config.yaml
arch: "quartznet"
model: "sound classifier"
dataset: "simulated sounds of rotating machines with and without faults"
train_examples: 39062
gain_aug_db: 6
n_mels: 64
hop_length: 160
input: "log_mel"
spec_augment: false
win_length: 512
targets: ["speed change"]
num_classes: 3
norm: "batchnorm"
activation: "relu"
depths: [6, 6, 6]
kernel_size: 17
stem: "single"
widths: [128, 128, 128]
label_smoothing: 0.1
loss: "cross_entropy"
init: "lecun_normal"
residual_init: "none"
optimizer: "muon"
muon_scale: "match_rms_adamw"
lr: 0.0074
momentum: 0.9
nesterov: true
orthogonalizer: "newton_schulz_5"
adamw_lr_other_params: 0.0022
steps: 16700
batch_size: 256
epochs: 109.4
lr_schedule: "linear"
final_lr_fraction: 0.1
warmup_steps: 830
weight_decay: 0.04
adamw_weight_decay_other_params: 0.05
Rows from block 4, named by matrix and row number. Rows with one number belong to one channel. Each number is 128 + 24 x the weight over its row's rms, rounded and kept within 0 to 255. All counts start at 0. After the name is the row's rms in percent of the matrix's.
# convs1: first pointwise conv (model.blocks.4.convs.1.weight, 128x128x1), inputs 0-42
# convs3: second pointwise conv (model.blocks.4.convs.3.weight, 128x128x1, transposed), outputs 0-42
convs1.42 095 [147 135 144 118 148 167  96 140 124 117 149 148  82 164 146 164 136 120 120 145 152  84  83  78 152 138 136 143 141 130 182 152  80 141  77  99 143  89 157  91 109 120 110]
convs3.42 102 [117  96 113 142 121 162 116  99 114 115 161 165  94 121  88 107 113 116  97 114  95  94 101  91  93  90 108  94 130 108 153 130 109  94 152 154 134  94 150  95 130 160 133]
convs1.43 106 [112 106 168 138 147 136 102 122 108 130 155 133 116 148 124 112 162 157  70 138 116 121 136 101 164 108 112  88 158 158  99  95 110  94 152 110 108 125 145 160 156  90 152]
convs3.43 093 [133 119 100 109 174 106 163 126 136 125  89 177 141 114 127 130  67 119  89 103  89 112 135 115 148 143 107 139  96 110 112 100 136 103 190 105 130 126 119 132 134 103 154]
convs1.44 101 [101 142 106 114  81 141 170 110  63 157 113 113 127 117 119 158 130  78 110  96 133 145 102 134 157 119 105 140 153 125 135  92 124 129 170 140 160 106 107 162 165 112 141]
convs3.44 112 [118 143 147 144 109 144 115 111 167 142 117 119 108 101 122 155 142 121 148 122 107 160  98 151  99  70 139 154 140 109 133 111 130 118 112 146 101 123 116 128 130 141 121]
convs1.45 102 [126 116 123 121 139 130 117 126  97 153 152 131 150 148 168 123 148 154 151 149 105 107  88 148 108 151 144 135 138 123 156 145 167  93 170 108  96 125 118 155 142 155  77]
convs3.45 089 [132 123 177 116 122 115 101 114 148 119 125 121 136 111 162 112 141 102  78 157 116 144 144  89 151  99 160 103  81 134 143 172 108 140 136 131 146 149 116 122  79 154  95]
convs1.46 100 [144 152 111 130 147 103 147 156 137 145 116 105 106 149 158 154 153 102  88 107 135 141 131 129 166 161 157 151 190 143 149 172 143 128 111 135 133 133 111 131 114 166 112]
convs3.46 095 [130 128 135 101 146 141 127 141 159 138 145  80  74 136 165  98 161 111 118 149 171 141 129 120 148 125 138 122 133 126  90 121 124 154 166  96 100 149 149  93 130 107 128]
convs1.47 108 [107 101 135  98 167 117 130  96 138 131 126 127 178 133  83 135 142 117 192 161 108 125 106 145 123 141 160 132 143  72 140 105  95 117 114  70 143 100 179 124  99 102 168]
convs3.47 095 [120 124 191 133 165 150 132 186 103 123 111  99 117 114 124 104 145 155 129 154 143 121 136 176 134 107 126 151 142 139  79 149 127 129 126  67 105 129 118 102 139 122 137]
convs1.48 095 [174 122 149 167 133  86 102 149 126 148 102 134 119 117  94 167 109  70 134 163 175 159 120 121 123 149 139 139 113 133 104 130 117 108 161 124 112 106 106 114 117 188 140]
convs3.48 088 [123 113 155 135 133 168 142 187 151 146 134 119  93 124 129 161 139 116 138 119 143 139 105 133  59  77 123 133  93 123 147 138 122 116 142 155 130 103 106 119 138  87 127]
convs1.49 103 [130 114  97 130 110 120 152 125 160 148 125 113 134 117 131 103 123 116 124 134 121 138 141 144 110 126 176 118 151  97  70 124 113 113 130 155 124 120 156 132  77 112 134]
convs3.49 096 [177 156 140 149  92 154 151 101 127 143 122 119 120 113  93 158 106 105 113 139 131 124 110 161 139 131 149 119 101 164 155 125 141 138 157 167  73 119 163  93 139 149 101]
convs1.50 114 [ 45  73 132 122 118 156 113 136 107  90 119 109  87 151 117 148 105 124 114 143 111 107  90 143 111 146 117 157 138 130 108 123 157 138 122 116 152 123 116 129 101 131 132]
convs3.50 114 [121 134 120 163 132 139 125 113 159  94 132 116 128  81 154 122 119 110 102  96 119 124 169 125 155 137 124  93 129 119  76  89 119 150 179 137 103 108 128 127  89  93 130]
convs1.51 105 [130 103 164 110 137 162 131 147 136 139 109 137 119 141 118 146  93 128 103 166 163 109 136 166 104 103  88 133 154 128 137 133  82 105  87 119 136 157 148 130 101  93 168]
convs3.51 094 [135  94 154 119 152 122 133 135 128 101 115 141 116 102 133 101  92 120 144 116 130 124 139 115 126  97 152 131 122 142 111 145  89 127 109 137  98 132 132 135 145 135 133]
convs1.52 090 [129  85 121 139  95 143 112 129 181 113  93 111 125 104 120 153 158 158 133 129 151 108 124  99 116 135 103 141 108 195  90 149 110 142 159 131 145 135 114 107 129 118 143]
convs3.52 090 [165 148 137 118 164 143 153  82  64 142 131 145 103 162 124 152 148 122 152 141 119 135 149 100 108 165 121 146 123 133 109  98 119 166 129 157 115 125 105 155 123 183 114]
convs1.53 104 [113 117 110 148 143 127 148  86 148 177 120 128  98 130 153 146 121 164 143 146 168 148 106 146 132  79 136 125 101 102 139 122 145 123 120 105 108 137 143 141 119 124 127]
convs3.53 105 [157 133 147  98 153  94 113  91 173 145 128 132 115 150 130 137 128 133  95 125 142 127 127 106 111 143 141 122 165 165 100 116 125 142 161 140 110 112  84 156 107 120 102]
convs1.54 096 [134 149  93 100 122 175 137 113 131 125 175 130 131 102 119 133  89 145 113 149 120 108 119 146 142 133 148 152  81 136 152  79 116 109 138 124 165 139 137 143 167  94 129]
convs3.54 107 [137 123 134 126 138 157 112 119 113 113 130 163 124 108 143 176 132 129 135 113  84  98 117 137 158 162 108 113 142 139  97 122 164 190 119 161 126 150 112  95 113 118 138]
convs1.55 099 [148 117 175 168 150 114 135 161 172 116 140 113 139  78 131 159 145  54 109 131  74 103 151  95 123 140 105 100 179 118 120 138 121  94 172 106  92 142 112 164 150 111 118]
convs3.55 099 [153 105  76 152 121 161 104 145 128 149  86 121  91 145 112 156  97 166 109 131 116 109 146 113 112 105 117 110 142 123 121 128  77 136 133 152 122  95 136 167 153 134  89]
convs1.56 099 [130 128 103  98 114  95 126  96 138 116 109 132 151 133 101 134 131 125 158 125 189 133 158 159 147 156  84 128 192 112 157 140 150  84 108 103 163 116 124 108 145 134 114]
convs3.56 094 [142 148 154 154 135 157 125  97 114 108 147 113 156 127  62 123 154 105 158 144 117 123 104 109 148 151 120 187 122 112 140 137 165 166 158 155 119  98 162 151 100 137 128]
convs1.57 092 [118 147 160 120  97 126 118 152 117 120 126 144  69 128 126 150 138 113 138 125 119 138 159  96 159 167 158 121 128 144 109 114 152  99 131 121 130 126 120 119 150 155 133]
convs3.57 095 [177 117 140 100 133 104 115 101 157 141 126 147  98 139 160 155 133 152 159 115 103  72 101 133 133 128 127 109 113 139 127  94 142 121 125 157 105 106 106 121 139 133 137]
convs1.58 101 [116  70 133 145 125 135  78  98  82 141  94 137 130  98 139 119  93  89 115 173 134 107 125 135 116 114 127 129 146  98 146  41  90 132 111 125 124  99 123 148 133 133 134]
convs3.58 100 [102 152 115 124 125 121 128 121 156 140 134 128 159 108 128  82 134 138 107 150 140  56 157 138 129 107 113 132 109 106  90 144 168 108 123  80 119 143  95 115 123 113 126]
convs1.59 099 [140 132 115 140 115  96 135 133 124 123 145 153 152 111 125 103 115 141 101 112 115 134 100 112 163 133 113 146 135 117 162  83 132  87 106 120 104 176 155 165 111  98 120]
convs3.59 099 [124 128 156 120 126 163 103 123 119 121 106 161  97 108  92 113 166 125 136 143 103  96 139 110 141  90 148 120 114 149 128 163 143 156 122 118 106 108 126 165 170 127 106]
convs1.60 104 [119 100 151 101 104 107 128 134 128 166 122 110  61 103 180 128 132  73 138 131 155 123 142 139 154 109 143 127 169 104 124 118 114 121 102 146 128 102 135 156 130 182  98]
convs3.60 107 [107 131 156 115 129 122 129 121 144 157 129 120 143 145 110  98 139 153 131 156 103  93 115 102 192 187 143 176  92 109 126 114 134 148 146 141 163 126  77 132 133 148 151]
convs1.61 109 [133 138 102 140  85 146 141 129 154 117 133 134 149 116 117  98 154 118 125 148 140 170 163  95 136 156 127 131 152 127 170 123 131 132  81 121 130 126  85 137 123 142 119]
convs3.61 100 [139 143 128  94 146 141 117 142 165 126 148 131 170 139 142 118 105 121 147  77 135 155 119 115 153  93 125 100 112 134 125  82 150  88 151 160 109 140 165 131  98 122 116]
convs1.62 100 [146 115 123 130 144 110 119 154 123 177 139 151  97 113 153 126 134 114 137  97  99 150 123 166 123  88  88 129  68 123 138 110 139 129 156 156 152 105 152 132 149 143 162]
convs3.62 093 [126  88 155 117  82 117 146 110 128 118  98  85 144 110 124 119 126 141 113 114 134 118 120 104 153 166 107 160 184  94 113 115 117 159 141 195 111 126 142  76 136  99 110]
convs1.63 103 [ 73 137 158 117 146 136 112 112 153 129  82 147 127 192 126 144 119 142 154 123 132 117 132 123 123 122 154 163 134 170 142 108 114  96 124 138 139 150 169 129 130 120 115]
convs3.63 119 [157 131 102 124  97 157 145 156 131  75 172 145  90 178 175 172 134 139 117 124 130 140 113 128 148 125 131 127 134 128 175 122 151 150 123 149 129 131 100 102 131 153 103]
convs1.64 094 [141 151 138  97  88 169 134 157 128 104  90 126  91 102 127 118 159 166  99 150  87 110  87 125 135 113  79 149 124 159 165 151 109 164 180 125 119 147 130 104 186 110 143]
convs3.64 088 [147  83 149 140 144 110 108 113 155 137 136 144 113 116 155 140 102 127 102 134 103 107 122 146 140 149  99 132  79 110 113 131  87 145 172  88 140 113 127 116 169 137 153]
convs1.65 086 [119 173 106 115 118 146 144  87 116 127  92 123 146 117 112  94 153 179 141  91 132 121 136 152 101 145 126 115 145 151 116  95 116 106 141 124 124 159 127  82 134 175 141]
convs3.65 080 [195 152 122 140 135 114 142 159 130 115 136 119 124  98 141 137 180 126 152 165 137 122 115 143  96 103 139 110 126 109 157 159 134 116 151 157 116  83 139 130  90 125  77]
convs1.66 095 [123 123  97 160 176 111  88  90 183 139  97 109 128 154  89 134 122 144 148 140 126 149 124 137 101 182 114 104 116 160  90 149 144 119 120 115 102 146 140 116 125 162 164]
convs3.66 090 [159 110 121 135 136 153 137 132 157 172 214 164 135 110 114 117 144  84 151 121 136 141  88 121 139 111 118 127 150 142 108 141 165  98 128 101 134 118 147  92 116 138 113]
convs1.67 097 [145 126 141  76 128 126 148 110 179 167 119 155 135  97 156 166  80 124 165 145 161 137 109 125 136 126 112  99 134 162 145 109 150 124 127 121 133 107 127 129 118 183 139]
convs3.67 097 [105 124 103 155 122 116 151 157 105 124 149 140 107 138 118 132 130 113 144 126 120 105 113 118 118 127 104 164 108 120 176 164 108 122  91 108 148 134 127 101 107 197 155]
convs1.68 107 [135 124 112 174 153 158 116 152 126 146 147 100 114 155 140 137 110 136 130 163 116 116 106 130  69 105 160 137 133 122  81 115 120 165 139 122 171 106 139 162 102  89 119]
convs3.68 090 [152 122 109 108 153 146 114  93 119 148 151 193 132  76 147 196 159 120 137 151 130 149 145 174 152 119  85  85 119 118 105 105 137 134 123  99 113 118 163 128 124 134 118]
convs1.69 093 [152 141  86 104 105  88 138  96 135 134 145 134 115 135 143 111 168 150 104 116 126 113 149 147 147 132 149 133 133 122 146 114  88 140 116 108 151 116 111 110 165 111 116]
convs3.69 101 [145 167  92 150 136 136 121 118 161 120 101 142 104 104 144 150  99 142 127 129 100 111 144  98 144 160  79  94 109 158 150 128 125 129 139 129 123 113 101 134  90 177 110]
convs1.70 099 [ 98 127 102 173 116 127  95 142 124 149 150 162  95 205 145 178 128 127 131 118 120 140 132 121 132 132 127 104 129 125  84 113 118 139 142 125 143 120 145 125 159 116 154]
convs3.70 107 [162 119 143 141 100 102 109 121 130  93 178 111 121 152 177  97 131 147 156 172 112 110 126  98 131 107 170 105 120 158 135 135 142 173 112 132  92 123 142 103 149 109 113]
convs1.71 103 [112 165 111 108 184 142 153 133 131 146 165 130 109 147 179 133 141 189  99 147 149 123 118 134 117 115 137 110  95 116 129 153  92 139 151 154  85 125  93  91 143 130 140]
convs3.71 112 [130 112 170 128 117 148 133 185 106 126  77 145 158 115 126 145 109 151 125 138  92 107 151 130 109 123 147 148  83 141  90 124 106 117 146  99 150 172 122  94 139 105 110]
convs1.72 097 [121 121  76 143 115  79 116 129 133 165 139 148  97 129 107 145  99 190 157 151 169 160 133 153 104 123 121 112  90 136 113 114 126 119 146  86 171 130 124  85 163 129 143]
convs3.72 107 [ 96 147 156 134 183 161 153 135 138 121  84  68 121 137 134 137 142 143 131 107 106 176 122 116 101 110 128 148 123  84 113 145  93 138 108 103 129 139  99 155 111 127 122]
convs1.73 102 [151  94 128 136 148 116 141 140 120 146  79  97  88 123 127 162 117 106 159 104 146  97 176 103 166  73  99 174 103 120 109 169 152  98 132 118 141 154 132 162 127 150 108]
convs3.73 104 [143 117 179 102 168 155  89 162 153 106 137 132 137 154 137 134 135  82 106 146 101 117 141 124 162 124 122 103 152 152 158  98 141 127 135 146  87 100 124 161 102 105 126]
convs1.74 110 [109 135 103 139 156 123  93 130 107 121 102 124 129 128 117 126 164 180 143  96  82  79 142 108 121 124 129 120 139 129 116 114 129 121 151 132 128 112 106  90 137 154 104]
convs3.74 108 [133 147 142 131 128 100 113 127 151 145 113 172  94  98 113 141 116 204 123 136 105 126 165  83 129 109 145 133  91 104 168 123 140 167 149 148 133 110 123 150 130 140 131]
convs1.75 103 [150  93 139 109 105 111  77 139 162 122 116 185 102  63 114  60 159 154 153 142 169 141 149 148 126 108 145  84  95 120  93 127 120 132 153 134 142 107 127 114 152 146 143]
convs3.75 109 [110 108 114 106 130 125 130  88 111 116 103 103 123 120 121 144 158 118 105 160 117 136  86 123 152 111 181 118 121 110 150 129  96 127 128  82 115  97 110 126 100 125 155]
convs1.76 096 [142 102 176 134 113  96 105 190 123 108  55 130 101  98 108 120 109 115  90 162 173 164 121 115 115 129 126 156 141 134 133 155 160 125  87 114 146  86  96 141 161 123 112]
convs3.76 105 [134 110 155  89 110 149  98 132 127 117 117 137  96 107 141 154 175 168 108 125 128 107  98 123 173 131 160 116 134 111 136  82 127 110 114 156 115  77  99 134 141 131  96]
convs1.77 104 [ 71 117 151 167 137  99  88 113  76 156 121 149 150 144 112 165 104 161 119 141 150 115  84 130 174  94 134 135 139 131 101 140 124 126 166 148 130 106 129 167 119 121 121]
convs3.77 102 [122 133 137  88 153 110 122 158 128 136 144  88 117 145 111 145 125 111 166  62 141 126 133 124 145 128 118 142  83 152 150 107  93 142 151 116 110  97 141 109 118 140  97]
convs1.78 113 [146 120 156 140 116 133 176 156  81 150  82 155 166 132 154 154 124 100 121 153 127 104 125 140 102 137 122 140 119  90 109 160  99 105  80 185 116 145  93  52 106 155 135]
convs3.78 109 [149 132  84 135 152 161 139 172 129 140 126 107 122 127 118 133 146 131 153 154 166 140 105  95 148  83 198 153 133 119 110 163 128 153  98 135 138 124 114  80 147 129 101]
convs1.79 108 [100 120 134 106  89 106 133 143 137 114 187  82 117 129 100 128 143 153 117  95 135 129 148 171 124 101 109  69 106 138 119 122 142 118 156 130 159 127 154 164 137  95 104]
convs3.79 100 [164 118 105 106  67 123 185 143 148 158 110  75 163 100 121 115 125 111 139 143 103  80 100 125  94 163 159 105 144 116 151 111 130  96 157 120 112 110 145 155 113  90 147]
convs1.80 100 [130 126 125 120 112 120 138 158  89 144 155 143  93 176 136  70 130  99 130 147 148 134 107 149 139 129 141 135 128 128 163  46 120 133 131 134  92 166 146  99 138 125 113]
convs3.80 105 [148 118  97 111 114 107  91 114 131 105  93 116 135 121 121  90  93 129  89 108 120  96 114 129 134  56  87 112 155 117 146 142 164 145 174 164 130 177  99  83 158 133 131]
convs1.81 096 [149 119 144 151 113 151 113 105 112 115 108 111 107 148 113 132 133  87 119  96 139 136 164 168 125  99 150  99 140 177 140 127 165 116  97 122 118 142 151 176 132 101 158]
convs3.81 108 [ 86 177 137 151 171 135 129 157 148 127 125  95  83  94 118 109  80 130 112 156 136 138 125 124 140 116 140 139 137 121 134  65 139 169 136 109 137 151 141 134 107 106  92]
convs1.82 105 [127 155 135 124 130 153 137 136  68 149 108 125 108 112 146 136 139  95 126 121 110 134 113 155 116 126  90 172 166 122 142 105 118 120 167 102  97  91 121 168 113 154 131]
convs3.82 104 [106 107 116  96 104 169 124 140 124 121 109 159 125 114 114 116 114  94 120 115 133 131 131 131  91 121  83 130 136 159 185 175 155 127 144 122  97 132 144 132 144 164 144]
convs1.83 103 [136 151 120 144 128 147 128 104  97 135 110 113  93 147 110  97 133 102  83 152 123 107 108 146 133 119 147  97 183 171 143 128 145 151 125  94 131 119 125 145 162 179  99]
convs3.83 108 [126 125 102 129  84 132 110 145 165 139  91  98 146 124 121  84  93 120 128  90 135 118 102 141 147 107  99 152 138 144 103 135 126  96 130 129 101 137 182 110 108 119 103]
convs1.84 098 [123 138  98 158 156 142 138 159 145  95 106  91 106 106 134 130 124 103  81 106 123 136 100  87 130 106 171 136 154 137 127 108 141 144 146  95 112 105 176 133  78 127 104]
convs3.84 099 [115 130 167 116 124 117 123 110 156 133 121 123 168 167 134 118 127 125 113 104 133  95 115 149 120 141 129 136  74 124 121 153 157 126 121 160 100 125 124 119 149 101 162]
convs1.85 096 [136 131 135 156 143 147  81 132 138 107 134 125 119 170 101 172  72 111 164  97 102 112 119  80 119 140 131 148 126 161  71 104 102  98 124  58  99 142 112 146 155 159 114]
convs3.85 102 [142 147 159 132 125 130 102 116  79 131  73 128 106 126 125 119 135 165 124 124 119 146  97 122 101 122  97 131 120 119 127 156 111 106 163  95 187 131 116 151 100 166 163]
convs1.86 098 [146  91 133 147 186 168 116  99 119 120 120 132 114 152 133  87 113 128 167 112 138 120 145 111 138 127 132 129 154 127 132 109  94 137 109 157 101 142 159 144 131 136 131]
convs3.86 102 [136  79 147 121 142  98 122 106 123  84  92 142 139  84 159 106  76 114  97 123 139 119 126 115 153 151 118 172  93 100 122 167 155 130 120 119 151 164 129 135 111 131  95]
convs1.87 102 [127 117 112 121 101 160 138  87 109 148 120 148 146 149 138 105  79 132 163 119 142  88 127 122 133 104 116 127 124 130 124 131 141 164 152 155  56 132 102 119 106 149 118]
convs3.87 104 [108 124 151 117 151 131 141 133 133 115 118  76 147 129 102 110  80 142 127 128 123 106 144 124  90 108 109 137  69 127 112 135 134 125  69 116 118 103 120 109 112  98 101]
convs1.88 107 [130  98 127 129 104 108 136 138  87 129 137 154 148 131 133 143 130 129 139  89  83  95 102  85 125  88 182 140  50 155 118  97 156 160 135 103 114 151 128 156 138 136 129]
convs3.88 090 [140 115 144 185 129 112 128 117 105 123 120 127  99 114 143 147 117 142 119  86 131 109 152 171 128 104 130 139 133 183  89 129 124 103  99 152 124 146 125 139 125 118 126]
convs1.89 099 [103 177 124 135 159 126 171 130 138 145 155 140 156 132 148 143 106 156 160 146 134 123 133 129 152 149 149 106  62 138 155 172 153 126  88 139 151 132 138 141 113  72 114]
convs3.89 100 [155 132 116 144  92 130 119 104 165 106 136 106 101 120 117 113  96 126 165  75 122 136 121  91 116  81 154 130 134 158 148 130 125 126 128 125 151  86 106 138 188 149 120]
convs1.90 095 [111  67 119 179 122 116 135 118 102  83  81 137  97 145 127 118 139 165  94 128 129 108 143 164 103 101  87 128 150  99 156 102 153 156 136 142 126  89  88  93 112  93 149]
convs3.90 103 [154 140 129 116 103 111 150 110 117 118 130 145 138 129 152 131 106 127 130 110  86 138 170 145 101 134 102 157 108 140 121  87  94 134 118 104 117 110 128 118 112 134  98]
convs1.91 098 [158 129 128 128 126 120 117 131 101 102  76 155 144 107 159 111 125 181 144 168  96 167 103 132 128  99 126 117 142  86 145 123 152 122  69 127 151 116 160 147 123 154 147]
convs3.91 095 [120 137 111 160 152 130 142 105 163 118 116 120 105  86 119 156  92 131 131 124 133 130 170 154 124 112 135 103 163 127 122 163 147 140 159 128  97 127 148 119 134 140 102]
convs1.92 094 [110 152 143 134 113 106 140 138 154 120 132  98 125 120 126 156 164 179 122 147 162 141 185 121 124 167 156 127 128 142 137  82 166 104 116 101 136 127 165 118 100 118 153]
convs3.92 092 [ 64 129 131 145 103 133 146 130  76 104 160 118 145 127 126  92 128 134 139 107 160 167 142 106 137 134 113 130 109 120 125 134 133  66 119 138  97  86 123 142 104 138  85]
convs1.93 095 [133 128 147 124 121 120 124 167 106 120 166 108 135 130 157 155 157 155 134 141 158 169 141 140 128 116 114 112 116 145 156 121 124 102 103 156 136 144 145 124 117 156 136]
convs3.93 094 [105 106 136 151 109 165 113 154 114  96 192 103  95 101 106 106 114 121 109 132 162 132 183 153 126 129 151 126 101 175 147 118 149 161 109 129 144 171 105 124 114 120 104]
convs1.94 103 [127  97 115 167  86 166 137 143 147  98 120 122 135 111 120 136  74  99 131 121  74  91  78 150 124  91 135  95 120 121 164  92 183 128 143 132  93 123 170 167 144 131  94]
convs3.94 104 [112 123 117 114  70 138 140 141  85 132 124 175 127 105 120  99 106 167 108 172 121 130 140 161 108 145 136 110 109 143 144 128 141 111 150 171 115 129 128 150 177 139 120]
convs1.95 105 [ 74 119 115 116 163 118 128 177 158 124 147 127  98 125 103 124 109 134 135 166 129  92 151 111 156 111 163 132 128 125 140  52 144 166 124  99 172 125  98 103 140 118 171]
convs3.95 096 [155 139 156 120 151 154  83 119 120 126 165 131 165 133 108 118 138 120 127 105 149  99 143 201 126  90 118 152 103 167  79 112 126  76 134 113 137 105 134 127 101 153 157]
convs1.96 100 [131 132 133  48 106 110 160 136 185 154 151 160 103  93 121 123 175 164 113 138 134 129 121 113 136 138  98 119 130 114 117 158 138 111  97 126 139 119 137 134 123 138 115]
convs3.96 109 [133 112 141 102 128 125 145 146 141 118  96 102  72 120 143 119  97 135 145  93  77 106 132 123  67 128 114 103  72  99 124 161 126 132 109 119 122 111 147 109 109 104 108]
convs1.97 090 [135 130 127 134 164 124 137 124 164 107 142  78 161 164 120 145 171 136 122 106 140 142  98 118 115 211 162 167 171 138 133  98 125 153 112 160 148 113 101 122 124 115 139]
convs3.97 090 [112  82 137 164 180 129 199 151 145 115 140 103 126 115 136 119 131 125 129  79 136 106 119 109 183 141 122 136 158 110 169 131 109 174 151 101 112 108 139 136 101 117 152]
convs1.98 099 [112 140 161 106 134 149 137 111 108 152 113 150  92 105 122 123 164  81 129 124 171 114 161 128 130 143 161 117 155  91  96 125 134 159 108 109 126 133 126 123 149 116 131]
convs3.98 096 [129 104  86 118  91 160 112 155 126 134 115 179  88 201 139 148 110 113 124 128  69 128 124 127  91 132 119 108 125 130  76 134 136 128 137 141 117 156 116 136 172 154 112]
convs1.99 101 [121 115 158 169 124 180 106 134 105  89 172 124 117 156  86 146 124 142 149 133 137 144 115 149 119  78 133 126 155 149 121 102 104  98 139 134 150 124 117 126 105 118 148]
convs3.99 100 [137 146 132 148 149 140 114 130 102 104 123 147 101 130 117 144 130 133 135 135 152 159 155 156  83 195 185 155  76 149  90 131 131 116 131 113 110 157 174 144  98 150 146]
convs1.100 095 [112 166 129 101 117 149 115  95 178  94 146  96 150 134 118 188  88 117 104 158 144 122 159 109 155  97 106 127 140  91 106 147 172 161 119 126  99 135 140 114 153 132 113]
convs3.100 112 [146 118 101 134 167 137 139 154 120 144 151 133 116 135 146 102 140 151  76 129 144 137 142 134  87 107 129 153 118 159 128 141 188 119 127 109  81 131 123 106 126  58 121]
convs1.101 102 [ 96 110 102 130 126 136 111 131 141 145  92 113 128 160 127  86 123 117  85 133 137 138 124 140 166  95 156 174 119  78 140 111  64 132  94 130 139 106  92 148 115 145 106]
convs3.101 093 [107 148 100 128 149 122 120 122 135 196 112 107 167 111 102  87 111 102 145  89 131 127 122 156 119 117 121 151 153 165 135 135 110 174 116 176 130 109 101  99 105 112 100]
convs1.102 092 [ 69  89 150 134 177 134 115 150 147 141 158 101 106 116 121 144 113 125 161 154 141 108  97 111 133 122  88 140 112 134 126 143 134 101  81 137 157 188 156 139 124 140 148]
convs3.102 095 [116 121 108 114 139 136 115 104 143 111 122 120 130  92 121 161  91 150 148 159 164 153 145  81 169  74 115 115 106  86 151 131 104 152 171  97 121 140 146  99 126 125 112]
convs1.103 105 [142 135 137 121 133 137 132 160 137 138 125 115 135 134 130  92 124 120 155 119 183 122 147 129 138 101 124 166  66 141 144 107 110 118 134 112 143 156 147 108 130 152 167]
convs3.103 100 [130 134 123 127 142 113 127 146 169 131 125  87 105 126 119 159 155 146 123 166 143  88 149 162  97 148 126 143 203 120 136 119 116 130 102 142 109  92 131 138 149 142 181]
convs1.104 102 [111 147 152 160 118 109 105  92 135 136 127 167 139 119 127 121  83 125 126 118  83  92  96 119 132 128 107 125 167 128 133 157 112 113 112 130  70 100 110 134  56 113 160]
convs3.104 100 [153 128 143 117 129  96 114 156 144 121 165 126 158 170 119  96 145 129 150 136 130 122 116 110 115 152 125 104 158  90 145 172  95 132 104 150  95 148 119 123  78 114 148]
convs1.105 116 [116 169  96 132 108  95 156 168 161 129 114 115 142  72 112  86 108 171  61 164 133 175 119 117 104 120 140 134 121 127 113 130 163 101 164 118 116 105 112 155  99 100 122]
convs3.105 102 [130 155 139 142 135 148 121 136 135  99 115 129 113  89 117 126 128 149 131 153 133  71  82 161 136 144  87 173 139 108 177 140 121 185 136 114  91 121 124 111 173 103 160]
convs1.106 104 [146 108 116 150  93 103 144 114 155  79 150 147 138 182 142 157 102 114 155 128 130 122  99  68  86 149 146 143 134 145 131 101 180 169 130 135  88 183  96 123 150 132 152]
convs3.106 104 [122 101 128 128 118 130 123 153 126 136 103 108 100 166 175 128  93 161 135 125 101 137 105 104 106 187 114 121 124 111 167 120 127 187  62 107 110 137 122 131 144 128 100]
convs1.107 093 [127 103 159 135 100 110 154 126 140 136 131 144 127 109 153 105  94  95 142 125 116 175 125 129 136 141 172  95 140 168 138  86 126  93 147 124  97 138 101 108 102 135 160]
convs3.107 092 [121 121 131 133 145 139 129 106  80 134 164 104 134 110 119 129 174 144 143 130 171  53 104 152 124 133  79 139 135 127 114  95 152 142 164 164 107  99 130 125 156 159  96]
convs1.108 098 [115 115 127  70 104 149 155 145  98 104 144 117 116 109 129 145 139 153 116 161  95 160 144 108 155 124 124 132 145 112 143 122 149 133  93 135  90 136 110 108 121 166 135]
convs3.108 093 [138 160 129 123 113 109  97 127 128 119 112 128 104 115 133 101  76  97 110 107 176 117 128  68 114  92  72 134 104 131  96 103  76 132 107 120 139  90  89 116 147 107 144]
convs1.109 105 [135 112 150  73 134 141 136 142 115 113 131 134 151 162 111 174 168 141 169 133 138 114 118 108 211 164 109 136 155 149 126 124  93 140 139 149 131 137 114 132 133 142 137]
convs3.109 109 [150 153 142 143 101 126 141 136 146 126 188 174 106 144 126 113 138 115 175 157 113 147 118 129  88 186 128 106 142 145 126 163 145 115 111 114 171 133 152 111 171 133 115]
convs1.110 094 [144 134  77 156 125 123 126 120 107  82 118 138 118 156 123 126 112 113 167 156 119 100 174 120 108 143 140 129 117 126 182 161 149 158 116 130 135 148 124 145 118 121 124]
convs3.110 099 [ 87 146 146 157 143 134 127 152 120 105 135  80 115  97 110 122  98 167 125 136 136 115 117 129 142 135 116 144 104 122 123 114 138 154 153 120 121 135 117 131 145 158 165]
convs1.111 087 [172 155  98 102 116 109 125 144 115 129  97 123 160 160 135 130 143 139  98 154  91 138 126  93 175 113  77 127 126 116 135 167  97 114 134 120 101 133 140 162 112 115 133]
convs3.111 082 [158 125 147 125 142  94 106 131  93 121 140 114  82 116  57 141 133 115 186 129 102 130  77 151 138 139 144 104 162 111 128 152 135 157 141 177 129 116 101 127 107 125 151]
convs1.112 097 [144 125 114 134 136 140 141 163 119 118  94 112 115  94  97 113 145 140 122 132  80  94 161 103 162 104 128 168 112 137 170 102 146 122 148 146 113 125 133 136 115 136 106]
convs3.112 090 [123 140 116 124 158 126 136 103 128 118 126 121 134 163 124 139 160  95 136 131  92 153 146  82 144 134 135 121 135 142 143 154 134 142 148 150 138 135 105 144 135  99 129]
convs1.113 103 [ 96 144 119 106 142 110 171 138 127 114 146 180 157 144 153 140 151 143 127 105 145 127 180 159  96 152 127 126 100 151 121 148 126  87 174 187 130 139 134 109 146 105 104]
convs3.113 104 [142  90 156 135  78 133 120 106 145  96 105 119 127 106 133 167 109  95 143 140 124 112 142  98 152 133 106 132 105 112 139 114 183 137 156 145 111 132 114 148 138  95 130]
convs1.114 092 [174 156  95 143 126 129 125 143 124  96 149 154  94 119 154 110 218 160  94 129 107 103 139 145 120 128 127 109 132 125 145 135 153 128 104 125 141  91 123 158 146 123 140]
convs3.114 104 [165 131  92 114 122 157 132 112 172  95 147 128 117  94 180 149 160 146 181 112 136 151 145 134 120 155 125 117 146 136 106  93 100 110 132  84 123 143 139 146  96  98 171]
convs1.115 096 [106 147 136 147 166 130 124 147 162  85 110 135 134 114 146  96 138  90 125 108  87 135 161 126 160 118 141 153 121  75 118 141 108 176 116  95 125 128 143  92 126 151 142]
convs3.115 093 [149 135 108  96 110 151 134 137 101 112 135 128 151 133 126 101 115 144  99  92 112 119 111 110 152 119 131 157 109 144 126 123 113 134 136 110 125 111 111 130 164 135 109]